{
  "horizontal_flip": false,
  "vocab_size": 513,
  "norm": "rmsnorm",
  "bias": "all",
  "qk_norm": true,
  "positions": "rope",
  "optimizer": "muon",
  "muon_scale": "match_rms_adamw",
  "lr": 0.0037,
  "adamw_lr_other_params": 0.0018,
  "steps": 21600,
  "batch_size": 96,
  "lr_schedule": "step",
  "adamw_weight_decay_other_params": 0
}
Rows from block 2 of a small autoregressive pixel model, named by matrix and row number. Rows with one number belong to one neuron. Each number is 128 + 32 x the weight over its row's rms, rounded and kept within 0 to 255. All counts start at 0. Numbers have three digits each.
After each neuron's rows are labels from the 100 images, of 14976, where the neuron reaches its highest value: "strongest on" is what is common among them. Only what is clearly more common there than usual is listed. The data: scattered letters and digits in many colours.
# fc1: MLP up (model.blocks.2.mlp.fc1.weight, 1280x320), inputs 214-319
# fc2: MLP down (model.blocks.2.mlp.fc2.weight, 320x1280, transposed), outputs 214-319

fc1.468:146165185183109118092117143122139110202190163130127139125120077124167140140077103079123141137169197174125089109128166163159141115099148141112154104148082125154130179101162081130127162096062152103072145147088162162091120099127148111115115154194118102156091150130063100101159155110137148113085120159158133112119177130139
fc2.468:046140069073129157131191134156150087088062087103102101134131143145200093145092140132090126113110148108113121105145153132176069131168109125079119138129053184150133109118146156176146109154162126109097043127169090145141206121140073134154085086095168133129111174080144136139161126112149151127132145112119172145109191183092
strongest on: the character C; the character S

fc1.173:075170175072104081123141163117179097191144140100116138160101091140088153135104172126091114066089111148147112160100139147131108095149129083160126106096200146130061150101154124130161156150124163099157108122114149129065106109112117050147101109057078130110085149138124145156099211141106108150121137142140156061183075161087
fc2.173:193103138162188102095133091120171094117147134099071119133196099160130095116156163108192123147130102094102119116138111115155063100123064100120126138150121125120146147101139141067026079157115088156081062151106140123133127159187124080097120116122142187153177097108106096089147079080142183078073056127090106106135108104170
strongest on: the character L

fc1.667:110111162126169094096065140096131097207221142128107093126094089096138126160133147123099149123062136116094121126126122047125085127162178145108096219157130125176054142113145078064130152138144147143134124110134107109176162152103123161144180142107074156115123153153130105176127114112120156100117084078119116134133110109057
fc2.667:116108110133165143167161072135081046130130142125096154117139164156181181121184150140118144083182106134095130160115093155082111127137155178152136157089196114132152146074144122086089105121127094142127153154172074089102091042143181077140171114100124127120136161123092135141144047055132129143134098066182121114186119205136
strongest on: the character E

fc1.133:092101191109133233158121088140062114125152102126127135077104085159078115215192120118088137108112175145070095117164131139151076128166098138154076123115167103180137096094151089123117089113146173121144145186087169070109107128137136142158114165087183065156082127091149144113123099164186104165110154155171117149109125132114
fc2.133:142153051114122146067139122144136109107150118191126111113139069136121144089101097096139142231135097156099157151151182109102127163081138129169150162151146130128095121102180098125102166096107128130183169107157129161136141138125140128084126103146151167094076133167079121133133171128082172105124121132170098097090071141104
strongest on: brown

fc1.384:083131189113180169153128083167129159158115129035080094110120193049077160117136159093185185098116094074122169078173084124132124122074122100157178099132132081093114134115126151141109112150144100152163122138114112090139170148109142135129134163157012128149187105167132149170089172156129113152109136155174123102145137158140
fc2.384:082130051096133143032153174138149158110134157091105145153137107116143126107152126207120113108033107149096132182119108156149154130103075121102092116181163164147059099117109184170185146166145146079165150129160128153151027050108067104162122117121143110111157135101107112096179097087104124134150077129076109088070136105134
strongest on: yellow; white; orange

fc1.590:064109134166153147130145110163137077107161149140137099110155091117126168118084144076173069174131059082090151077164125142168111119134151097077148107102118142089132178103051122142126112112175059094098217106091088132241140112139171163072109142137164086130077101111104140103145136108110108139103172142144097153150154103095
fc2.590:050092121141123182172149128192096137132165061069162083149077147153152136100169093163173175101164154062142157090080115162115178108101120172124113168149136188090136120157144118127141128052149123129100111120159176106109102187095119127135110130118081146159079115129127103164176106088148199168134118133094092139125188178148
strongest on: green; purple; brown

fc1.290:160133107107116111119139089155151110190115167101150103150147100141125177147131119144110058148065177197081129130102112094126209133177166142147080101064135128135143105110137151143137134118131178086119121161126103049081122121122148154199144128092192103124090143114163133135190157094091107196118085155143140150103122130123
fc2.290:098177081191127184146120181123133160088178115144119137091143126154119127234166093136124123185119148153141122120185086140113139168154077140117155108160116113112040153095105174184132195169129095097145178095166148136133147087128118075114143093120142154127128133124205095126090106108175106110102102141069106149129134124105
strongest on: purple; count: six; the character A; the character Z

fc1.89:174136159090179106085110159137084106158137113143103172115173134183117136154108132116109080130163100087108140115118090110148143111135124109089171156130173106128095149115105121150098096127113197120189100163072155105145113104168130085161138141149139103160074158099079126153186160183111130134110148135153153127093160133114
fc2.89:110080086174140116065077082080174080157115161095155153164118146111120119079087170117117173154141117090096156133087144132114152155152153139120169126099151143149109100126127145100104154090135070121121136112160049122089170054074143157201084142139100161153112126139147147109106135126128092075151172135060107147107124136116
strongest on: blue; the character L; largest: L

fc1.752:094092186158184113104122133134139118124059126159068131105160098154118085135146179139130109137148116138126109163113120088144124097166148158176172066142124182067217149121130136148129120175158188181127175118120152131164130123068158117126134170098171089123118134109147145128095108102149095055072120126142129133120158160140
fc2.752:104106176141090066142162087155175108121152080155151123105143143142137158133054219163164106120128151116159085162097122167131095139021194082132115144108091093178116091125119140061143125141149087140126116106177127139129151117202134167116130117130159109148126074147101107117173093124118178081103148137127091141136096086142
strongest on: the character L

fc1.736:135123155126146141116093096122132111140081107130161139090144140151123145070165158152071193096093115169102101092102117118092069108108127117096156172159112099109191211108172161163185120173166142141102116113147131115149108163161105123155150097167130074184073120111102155121129126118135120161163160117139181101072101115141
fc2.736:163107086116102192132189150116156126094142143132116116102149108096118132165117086155152144054157152137165199193142118113162145117116161142150113131105123141139137023146106138067071087155091130122109149218117105160119134077110135124123127171135079078108156114097055128152095127130134104140112144151146132088128133178096
strongest on: the character D; the character O

fc1.436:100150103146115133120095144142096097177196136147182161182124093127130094125148161146146107169137169113137159102077148112139088091157156136170109097154166071212080138108174118127152150163122087099137151122129186164101089142119167175111120094088120105150223126119105117048128131066110150144118112129119100140140106147154
fc2.436:104113116094147080176126128132083108115122095170105132031143138147176094150072096123158150084089118153133142147128141120120154155115125181108114072148171091087158126107079143119077119132143138149153149191124156166155157145174138081111108142145075163156154097168115121155118129192112111059130152154144127070068060107131
strongest on: brown; black; blue

fc1.675:141101135155095130141160074153105072147171122106204157126116143151141168146159108156115142140173089146149111134124149161135131121161113101077139121199139167093076109048163216169133136084104097036114166132173135187120179139099147122135165077067222114128145106116115134151130140053124096171142093138142135136106134126093
fc2.675:128161150140128156133128167125134165162093156095109060114118174064136113195154152172086141140139155136126123120118124144139160043156104080116137127108143090153109140113146122060139147168141121177171075135167157129161085141105072098137126130136102152136101104139095134121132099089129150131138103138130144101127147161148
strongest on: blue; the character Z; the character 2; the character 7

fc1.108:100127153164095087085136070121136081144159085010138104117144162117107120056184127112119148137133116126167092132150136107150145121065162052126072170132158143054079142095171106129079128115115196112080167131137103102173134097101150122123174144073107141147180160153101151168189120123129121131064112101121120139105191122160
fc2.108:123174127132122114158084154056131127126134125152187139113109095131118122165117089098109121175100148086094094122175134121079107072130139129095140127122100141192112131146147124162121149116134124168100018156139100118097101116132123164148113097127100129144148082161144117160198143084060150129189140120118073084154137173098
strongest on: the character E; the character L

fc1.39:108115125189170148143140111156067125129121145183116115120152084140114134118132115183151156174152122071102054113045090143103163152184095145126174141122133173164154116155118145169145172129155112079099182110133132097182135123087143149115075126119112092129143128088160121070108109093134085136072126137074098161127068104136
fc2.39:113142092132132110119164120100119126098146078073141106143092164145174108160191102071087111151081158117130190134150214122157104060131133086140145122124169133104144114105141211111194134188069143090117045108168175168115134124094084083118108147102118104148186085133173156177086126134109164122133118192239097160137145128109
strongest on: purple; brown

fc1.315:117146105130105117130178142150155130188131153113122136159142135102142114051102161155119135081110115140146116084163152153084074149178110209147130117153112108184159132070148171101108127112054103121165081119187203128211128126092146103142130175150137155102141117167121188136101160156133088109195144202138101128129133084145
fc2.315:142140067179156185184130121090098099107144066144142111103148122064132123159156127093164117165070114140070127112126141106152165160116158163118140167103116075085084128108122093121153125163142141129104157108092099116137090120113128092162175116150121184087155130162093147112094140111163172133075116088123142157157101106129
strongest on: black; purple; brown; blue

fc1.369:089110188094145088107052125098087154154130090153087139080167156127145116111125105127133102108107084104170140167079110150133115083130159180073121107131076126078169138156126055157126094172116102115156096119133152089174146085160172133078068179115118168153146153098118096137140134161077124144124110117125117122178126096174
fc2.369:142090136158132141092156141121133153084064145128196141171076110160153118111133096152143118095143154118093124199148126146152096080111184130178130123137125104154095116142127144133124097100150170072073089144130123140154120145119151053159176168136143175140148085117122182099104181130116139097103131111090165101114096128148
strongest on: the character H

fc1.711:120095160122087138093151127154129106155090124134097125167109167086135067118106164148165165103104128087108149178148040130152072091160116148085149147138059128148174083143124088148122143124129124112091082088156064139150174159119124097151135115143151141129123119132114134137135135049123121155101138140134106183091120119125
fc2.711:093215200116121187110113137109146126175162122112091132133134128132119128137166154177131111088153114097142064102096171103119092198069131152169132091131134091117112172142096129078157117126173126179221161131118066158160119137161125146114092119141158114148126190137171163065051166126180115140118165106130117096115127160150
strongest on: the character A; the character 4; largest: A; largest: 4

fc1.520:100124084194128097128139128126124114147151129171135146126176144104149059119125107167095084135169143153155086125086156154139095141124089092079133150105122160142121137131110128130138176156152151121118172060148132115135087134150152154161132122103206138143188179139162161098100138120180138091128161137089118151168138128137
fc2.520:114078160135125066195125154141094098119119113123166111142100102165086100150108122161137154150101149109140099117107066095088129144104115165131070141160139063120135165106141184148127124156122187123157076103115184139050168086176115083103052139168096122145096086112116127131139118106088142173157153132188093158162057119192
strongest on: brown; blue; purple

fc1.360:149158149077098129112109136086138075118106102173129069143127181124131135101069138147176123106116155139117154107082105130157084140137165101121146126077124139131110141105146193119141129120139081088137102121140052105160089125096109107057132119127167107163075156096127069127150110119107118189091093114083161098080148110071
fc2.360:122147069117128156083113135127146143158136125084166169116117119139147131157166113104122165112130072115137055113121143116153152114113121131147130118103085106113113117144164097093107120126141120120156163147108120117149158118146170122121087150167173065162181106128150139150114153087150106221141154174122141140141167108249
strongest on: the character L

fc1.93:199151118117134173119153173159132115124154100092071032117151097190171120082120108108178101155116097114163121175121195079173127153073118218163111168126189127122189106153049147193133063118132130121132101180163140117127187114169144083131144112131169166131115136177129159079134083111117141137106180143125084113154111095174
fc2.93:113135097082084105204118081143180175128108138101176130121130148154081097130158096197147179100093164094101161130183144124145138104169110098107086143179190124125096111088185126119175151119115116103164152146097106145136124122181177152136104132109127127129140154180101151185103122031133086180154100105169155100083202110141
strongest on: the character D; largest: D; the character O

fc1.659:140140125145117200091115191139158127150126166128093101128136085180170159115108157105176081078202141144130116125156155145157143102126115154087178121063149121171111158103168095078063116102126135126130090093154111162135120087153099098136078158146103103099101168188118195115147134091158142098151170179181113126132144121172
fc2.659:122118093166194136108180128075132069137124126127172124147097146168122159110096073125112112167105097124121103104129125161106146081198168103119125144192139181156148105124090055142098078090095072149126159126106116147123155105150155135114164085139159117134146144018080157132180147102097176119142125143107143073130079063103
strongest on: the character C

fc1.715:124140208094147113096123125144190103167154147114128163148171150083106114167061197155131079098137143103116143095094056167164117065104136110159129125105140154136108135123169136120094199098173170092161170108120138150196136129146129136079164126114088122168117124142211154202103136156117103140144180136129060117072130121172
fc2.715:121096075100098160136131127148129141111098128140167086106085170146138086095135106145153168048097148160127116185106143156093187116123111182137015101078162181118126098123087141160101113130097122151142139137150120134160114112134157109120125137128126143137078173153098101159133090093146077117079112168128143118214134168134
strongest on: the character H

fc1.14:102073081178060138143077220211102106066122112137086136130129093138103111128128151137112114242151153146116081152102142076113122097114155129148124127153171126136157166168133084116159073160093177108137155127079180084125121152119110145170112172060138096153123127057117126104153132156103184152120183137188125122149114117101
fc2.14:172201148166087115119134129123161094143122174114143130124165126140097200072115177206140123135126116144133151132111196144151164103129145166131152075183163165114132098101131085131136123100146137171141152141155107086162112119119165131110134106130105150176186115134059137138111136134081148089122086126079080082144078085119
strongest on: purple; brown; blue; the character 2

fc1.68:159151095154113084141126088118190132141138109110157213135131139101173149115063120118098137192115102172152176165197188122108123137153131152066106180165140100138181104138153206087132145118146162080123114135134149158141135127157074111084200124101092079143153129139110131097091156120128091086158134123135110116139092166118
fc2.68:163135156100124142188136081141114139175155156140131127154113120104105122109182153154158131129132185100053093125091126126100066133101176114133099105095137179101109113166136091157179232141135135118111155173113111071106132151090162132159152143085165123138098171154099157189144103131079102156148127116101088197107119126109
strongest on: the character D; largest: D

fc1.674:138197111104083150118167068125140109104117115140145147142115117167212122135125130153126093101111116050138174101199105125151070172112094170112124103076092085163131078107110128123105168125136143129092201102149154082175134137120197143092169162136146155155121099114110095111176130146145152181160147100136078103173149155119
fc2.674:185083126133123157154146154137088107112162149073181115091131161148134093103221160100118144070108141111134087123101151141098093082136117100048153141104133076136160122113150122087130070089124145142152118114106101159202141162111114078158110073113143099119130129083162134173103087075151153177115135067137155136116128179112
strongest on: brown; blue

fc1.705:132090107075181142114122145128152119108119092111106153185142140120078077128159123121156044134154094140160129091137166141129083048137078152115132096130142181129085175133083096089122160132060093206122135142120180138122122093131113183115117092121108145171082141091111138112112099108120159174096086146086119139185133145166
fc2.705:143188102180141149178133111108146151152157105065181124103112021095171177127124122090056160114144093140108147146144102152117152161093125074141131125061105103110156109175195150156134095143139101147132137108199061103112114152061132150134159184167136166106113127116155152111103229166109085141147190075110167146128137117133
strongest on: the character E

fc1.594:153144132098126091143117175151159104089111142118145112141169145080083112132139160159159121131134176116139169120147104138055155186144130127142163230057121120131113133160123141144111148109138176088105201048206144201161097135181177139156133151192105134190122118148113122110111152161084122113127149096104109105200108137078
fc2.594:145116127178176120102116101136195133155139105132176102114165180108180061062210083108094149094147124090183142102133132151119150124141083134109184161122145110141139076198108104161163147113131096108127086111118123129143165153165148044143184129131112170159184115131108159125123113081106136095140181179110146160109116177124
strongest on: brown; black

fc1.209:123159175130107097154092152075193065068137104150140152168092089136101140101137162104138133128182130107136131192078102087133111079085125068146119125170141129140151126160157179141120148128107133144135133138126117087098117115101135189142144167159172119212168096204172095184093189082120191126145130135072082166110125149164
fc2.209:139098118147103153099141118165094130108209151089107084093101097095175126071197125093183147160094142091122134101115102113108145198180118148122126121140118145152116132144129108118165087090112095066089078110139110168152136115106139081162149089113108177107190123103146197092139059155104139169201182104134129076100076074124
strongest on: yellow; pink; orange; white

fc1.728:127144147171142139170104122110109108102148102118151132142135116154098159178132167158175147088129155132116118116142084121170113153158120159112183120154181196088130137106106160164116065139139122145095139144109170074123131171137108124083148144132184161186139152097092142140063170144161109141132079157140158076206134141087
fc2.728:141116153123089205107110089132156122113151118108136115127145167132146124115102139141127110142199168094114134157136121130078161136104109115144135156066167163187202117132191207122108158100122118115091123079154105152142138082157058106120094092084135058218069134112131107116131191151110076108100237162144094199140150091166
strongest on: the character L

fc1.402:096121102094155101152097055085130172134124060145115111117091178157119152135119174114099138069150128176117143103130164152163116171136107115120147117158115192107125207104134111164129140127144139093101146133095143136110129125134109183110083156138143181143083124104178133146115148131081140140135139153148150104132106174071
fc2.402:112141104142131181133157133119094149190138144110118165098136060091125134160138061133139150109095143139125104139134102114106117172121078173107064053145118053090133139140119140059142077150066102118167167149121133108157140130130198146139123150104129093171201116094140179144113160112125093130124118129097124092106085129198
strongest on: blue; brown

fc1.210:115155098171143119139135117145129120110124087086145081134085103138114140174089162139161131172122120187142155081090152133156117140091077108161161123184099047192117079153149103118173144219099100142136137124162129156074109088156141115138087146118131132161173104154153172166071137116122140170157124140135095085172125070072
fc2.210:148126126144126102119115169129083132143095149129115108069173131140154143148156164149088172120123181138124065131181146175165125194167102119140133129152150127120112181116192156160141171195144123089166102121204114139143103101127117123115162118145123131130136113088134157091040103159164130105122131127165141203143162144128
strongest on: brown; black; blue; purple

fc1.257:101145156167132113116069084104127117109147097128129149113172129147166135122070164096156086140134092148103090143103182042148110093118166136101133133192133159067153169108104181175112083163111176146137130080111088110170114140112132115097144131152154137197166129111183075131103176139145116175110123102140124093107124077157
fc2.257:092155174128121093138189144085119126159112142102163171111152109118027085123147089114112192173150084083128143186112100136177180094088114151133113129119109151166086131117119133125089170120126155136119132094105153147159103049118122150084114166121126104107139098145095152121150106139123113096105122102151122079111127142203
strongest on: the character L; largest: L

fc1.397:097117185145156126123124107083154103089154120141167111095145203110155118068102091107182118106112081118075160147158142098114099173060175129100169092153146110125110126107177155158143085133115177110108121137128105147129030182142144140076197117174142124194144152101103135088093097119111170214132160174135130091072100121103
fc2.397:124134128148128138172130143134097155084106096125154178132051131091116121122155092098123167115155139107163153195063134174156154103161146152119159084121145167108106107146126194147135119155106116174133165101089146164148100100134158101083132141093097141100125061122119096159123158153152108131151100114111148182089162168232
strongest on: the character D

fc1.737:111144110135142179121074160148129124178076098093127141180179164126108094194160148131152124158143136116155078116123096133180097144106130149168063133136139090130142162180104134142166149114136076131100135131150034106111132106080124167149134146084134113114158100092172173093144137153145089106165133160140126125184128152167
fc2.737:146185191131119098121137145109147118145107082116184115181122112105113088152155170084160161101099139184119100132103058155076178096145178133166120100173193190090158040116124102141165117137122141124104106104129192164124115165186136145133105104162129123122111129160122078110122054102123136108168088128114132052087121083125
strongest on: the character A

fc1.508:061083121095154156102140122103140150098104134085077174125122155128150082174147214132124098149120066159119157079077121109122098084122164088127171141103128184125179110133091142147149167121136056108140133060126151111066093101125142086116112100165229101148136110125149146165116110137165104106087118170114170162104179159111
fc2.508:138138150157069195123121113098116109184078142124137085029077124086098119085143140154128172115109131131106095121117119129123130127157162157106161155212104140141108129161150105091107179101071159170137172155102126093155168189115177134113121158129159128119165127100137135144108149129098143212204125147091132116140141132149
strongest on: the character M

fc1.560:097162188113127119153164195134154070173147081134168188140171115115121141156111178165070085129121136140104122115139049187122099141133087123139084084101119136114060138132137107179193160093156155139182158112133105064202178092144136127082157136138137114148127132099146100098132103128143080090147162108127098108151102133088
fc2.560:144109118158149105143142125105111115161129130160132113114166165140136070076127164187137140122138116146118103109149150188138203133142163122133108188081185159135171119153099106193091121138121133097120154058135088146124157136166128137119100110099096124149053125147136166216126156135137123156065076184115119115149148102116
strongest on: the character H; largest: H; the character K

fc1.543:080154143154127137149171151171146140103112184135157169083127125166118120166017107098123058088122080129105102144083096191166087122151157115185146146114129148150072156099158097122189126057065096093129104085152107115170110098071105164162094130135119146101109123095145149148059127114084054123160080160125126099184154153132
fc2.543:108079063109076158115134083047109103140110151112089189129127094099111109131149142127139180113150162163043107107150129158142168135103092117090083149098098126124131154116085159046098149154122161115092124187125205143157110120184164107103156099158142115154112174164089192150121125107115059162085176166084137110089135116080
strongest on: the character C; the character Z

fc1.214:107115077097094118118154076140156115162174127152119161178077175128087151160142130092103117147093081083153106100154124076184092158103126212148096182117135176101100070142186100102140125126141075111160134080103094127097144106155172094122141132109146134106053119153112115151103100131135067155156155138179048110096148115094
fc2.214:108158092188127134060097184133131113121155112165139159110075101130163150117129099056131113078134107164157157098061086153151160190126107130126072077137136171091151140178142071135165084100116180166160146103123162112102126143139108109112150142056133148138120094129131144121085090110138134108139160111087096089093132097150
strongest on: green; black; blue; purple

fc1.363:134131158093151118137075080147134076112133178140125132094151172120056165138044128158103118159154168103084150163094186101100124138095171144120154131083130132092134133149119130133120107158187133125077125127145125086140159089107177122151170188075146084167101082133071143094155149138136137157109114124131185159156081115137
fc2.363:115104168153128045175125168125124183144135154134134056120061070137170068081124124095170118134158175078136183086151117195132123118124151161156137106142101170117124075145117192155073182155090134146121134130180091147139116155158177135174138099168125084096121136037168122130107144122105132151154212073129148160115154066172
strongest on: purple; black; brown

fc1.51:154137109141112135070109101178144067152122137134147157113145120104184120137098121116089055137080132121122138172072046111107099149167087156069108109108119140072201139128117113160119123109152132128120160071119107093164159161169088163210148125084165135106156141111072106096097126140163141166079150162101060103158109159133
fc2.51:123151195122067123117162107119139141084115100146144095179144085213082160098158155098171146165109121179138132125169178129147141124131135132141147120215134096141110125071132104140204112152082130128147116118117104134116113141106095100026160149132095154117078097090150124102183112126131128139160101058101149125118119125060
strongest on: the character A; the character W

fc1.701:065130134102185128151090114148126132155132134127156099111108152148097116110133111094118142141180176108103136116119092083097122122070120122116128135110094201103077112125087089119152183110113114169180091188214118136134042137111104120054103152153088100138088171114118151168165158154200110206081179131189105114122140169157
fc2.701:134123124160062088119192159120115119084169180148102107150131095081167042167076170128105081129123167172174107119140119170122112158198111097118151152147140126113134147095159174164127126153121135091079091104097102141064089149145157068154175121083165103153154108161095077113102121126115135045157082145168091122150123123148
strongest on: yellow; pink; white

fc1.535:130147129112185168085115080176169137129104107078179096179100143144113094161061125114138107153115136139144122180144068141150095083102164109192146127159158173107140069152121146107098040156127124202113171072178117174148145172128124085126138201165129171097113089159105117141148121107130131158125168151087147145141140129090
fc2.535:190138161158080122149126123120195110165156164084128164117150165172156149122133120097176081178137103167133109082117131124125052154148146094153108176108087109107097189083131171142102148166135157144159124100141155121098095124131142145090141150175096135110088111125170134067098118124175148131132114191150096132172126115177
strongest on: the character M

fc1.202:132176093162133210161168144118132143145171090158159147087167139140097104163088176139166112156072162126083136104119179207191168115094160035070108143151146080129112156091114103172186141114145147109131152190170168074130036163145135174096100105114171075126141107105096125136159109131129133068132085117141102169065134081093
fc2.202:174105138077140084066118130140115087132155100106106120128104133157085170114197133103141086082148104205127075085157104164129094133133129120146153131147117088173118153078143201151159145160105142154137148091061075183153151179092163162140093178144114149138099159162186134131090137191151101102164159119195118141186111188119
strongest on: blue; black

fc1.28:118138144104159111149119162160086143128164133119130171174108164095120166125136173120132140112088137134127147114096077082096154090145109056119075107119153065129136201119154137103151111178140072074168084141145140096063122089096194106163149111160159101149168121234127144165132198156173138121082138138136119143106176069117
fc2.28:082102107175176120146123154100085132114176117119134143096174158130083169179201075163134106144166138137171067143096062179146067143122122106128074165166120173108065146123126139158117107123119126118127151083118099199176156097119116158123125122159154127154165142088130119098192062106146169190128126156108150111158106111198
strongest on: yellow; pink; the character K

fc1.10:132120126178113128093105089112193100150136131175153117130169040140064157099119163122080081166144164118067108094125113164107129163142148109079102092133190203076134130130109117184079096122123174137092151083113116147141214124147155124104111168191169142103130090121164125171143141152082106088111060189102087144094140092166
fc2.10:155095093126125070122154120094154112095136185111155142124111188166115112173159055126130140103114139169127159147110154181127142084150142120155130154076099190079111168091165149134166142177109106122141177088154123123106131158143060144062130116138115110172164173143150152081150129117120130151126124162153187140149140176109
strongest on: blue; brown

fc1.437:124204079129107149094107141133148093126135129206104134137151130127091111097132115108112173149222146097149181083062147111144120139149138148131114142097111167118113098116087128109114152083115123115091116121159167149100109159167155136096103127147132178132124128137174083096150085132145075142078134146128119104087153150188
fc2.437:093122103106135118140118139113131046122129121128063116099170103125150173115114092133094074095051103088127113131112087145099137154108083086112117106135140090085142130136112147168139136138135177157086099148075147147144117117123159104137084064182129220133105094099165115097099119126131139055138129154195127140190117171087
strongest on: yellow; orange

fc1.617:148124105114124141142073104094080128176160199110178141130098074170134094112114200170230104099133133112124117118148086105129159112110137090154125091102121131161110153098175143150070135107148166110149059124138152076108137105089137099180188147114097139136172140140095141176172155114103104091115129163169165144142116051144
fc2.617:109154143055103117107127158087113147084230079128128108135159120174137151055095070137107080091140100096108066140139129118123129122095133090086173137137097118159202107153107167142173164107111114115077117130170126133146169134127099162098092157101102124075147193139172131136089127062031103076124119045116130107107119176111
strongest on: blue

fc1.580:118119133093146101195080086101113143084119105136145109126102143150123129113134082099169131108132135145151139049175154062156084103104170140132143113159156111112151055172200096158169116121091131181196143132161083186165099126133134165087130162144104188136118133159136133153166144140107161100091128135149079134131140135079
fc2.580:146156091186186123060165142090180108220173146165090146152156104132150088151061171118091135152129164143091065133110114167082129107158100107131097123140104053147087210114088106108128122146143099149129172140129134129132151133126144150129106146123119102089129099040144149110179141128140102150142143164181147148109140110151
strongest on: black; blue; purple; brown

fc1.439:098118140146093152151172143071102146127082121123088181149133172111101103151120146140178087088114105109135141083146089120167144098165148162112186162102191089177130100153123119124140078097129106086155122159157141068123143076124092117147143189067158149130141073055132171140090114168131115145151143190096116167165149083146
fc2.439:122157106122053157116141084101089131159135127185155138093120147130150147141087086098108139177119119086105073131111083117136058154148143120159149128129080133110156081157142188128135070100118175150162157171145135100153085103153099128182106169128043091128144134089164056113095184113096120169116067121161089122172163163088
strongest on: the character C

fc1.650:122130174084135108133138103106126096095139165111138115104116195124111142102141113138174163129154112140198163165094060120104043176156085137168125129122104141095138066142176093187137093108142105098116132163165165125139119150118143154130147122173150118173143128108150149092128192123136091193148127137154154131129104138167
fc2.650:135149083084128172089104117136138197117106084164202120144046149095156132187129097181126164109099129087109082151141129157132119113138192138103148133178130170189115171115145207055155110115116147186147078065139064104140097092131123091149136217100109121107124225145033077121149132105138140133141158084128117099093176144144
strongest on: the character A

fc1.0:110108114083224126150118185127109115131127121089063137169106181153090117151085103122119126165143167119142150160167134141133143113111166097158099136138084144096117151156165073105121190172146182145155097207135145097179152119170112186175073144136149163125068139140122124154135111208183103081168158158091127099113109144146
fc2.0:114128157106182113147054123144081153136076148202140142127185087175146156109172127162133145102114133166118078134121097149157150133147102148131123108152158129111117158072117146123127112162101126165151160110140152075123155073076143205041119113144111128118117127079190044083175053129145072207118085136074138165139128191147
strongest on: black; blue; brown; purple

fc1.279:112150126093021121133149104190152152083151090083094072073166135089132095114159153144119110191197111067135124125163102126143079187095116147083086113140154157114161089181132148160070113135137162148077175130156131113148091082155101162067107151107052130163174158135139167160123128095161168127138150114103096101085111115170
fc2.279:141113174187122133120101129171091195204135113099168137132139116115142153082075092101124105150084170124134120159129188095158087107133121086131161156145098147096172093152123088103174069075119067125157148200087133161115158169133149128129139182114155109143078134112135129166144122086093085080150119083126100143112124206149
strongest on: yellow; orange; the character U

fc1.119:109119054163123175132115119138081126055052138097171143115126083096160091159122147162125152115139077155149141088157125081101132135122161057123132163097114133125129135163159090137190112114081151090106077132198097173103100112117121124133109100099197171118116145114135115136144198104102086166095140112072176196085127128092
fc2.119:142154182118166090109142094197181138090193166158184124123107130166158143104166095120121137124154130195149099124118163138112087098169130139163169146198082108113127109148162119144104142052165103215160052170109161094178115111166163154096155105136076066142172144152126122138144103155138068187111151114095122107158189089093
strongest on: the character A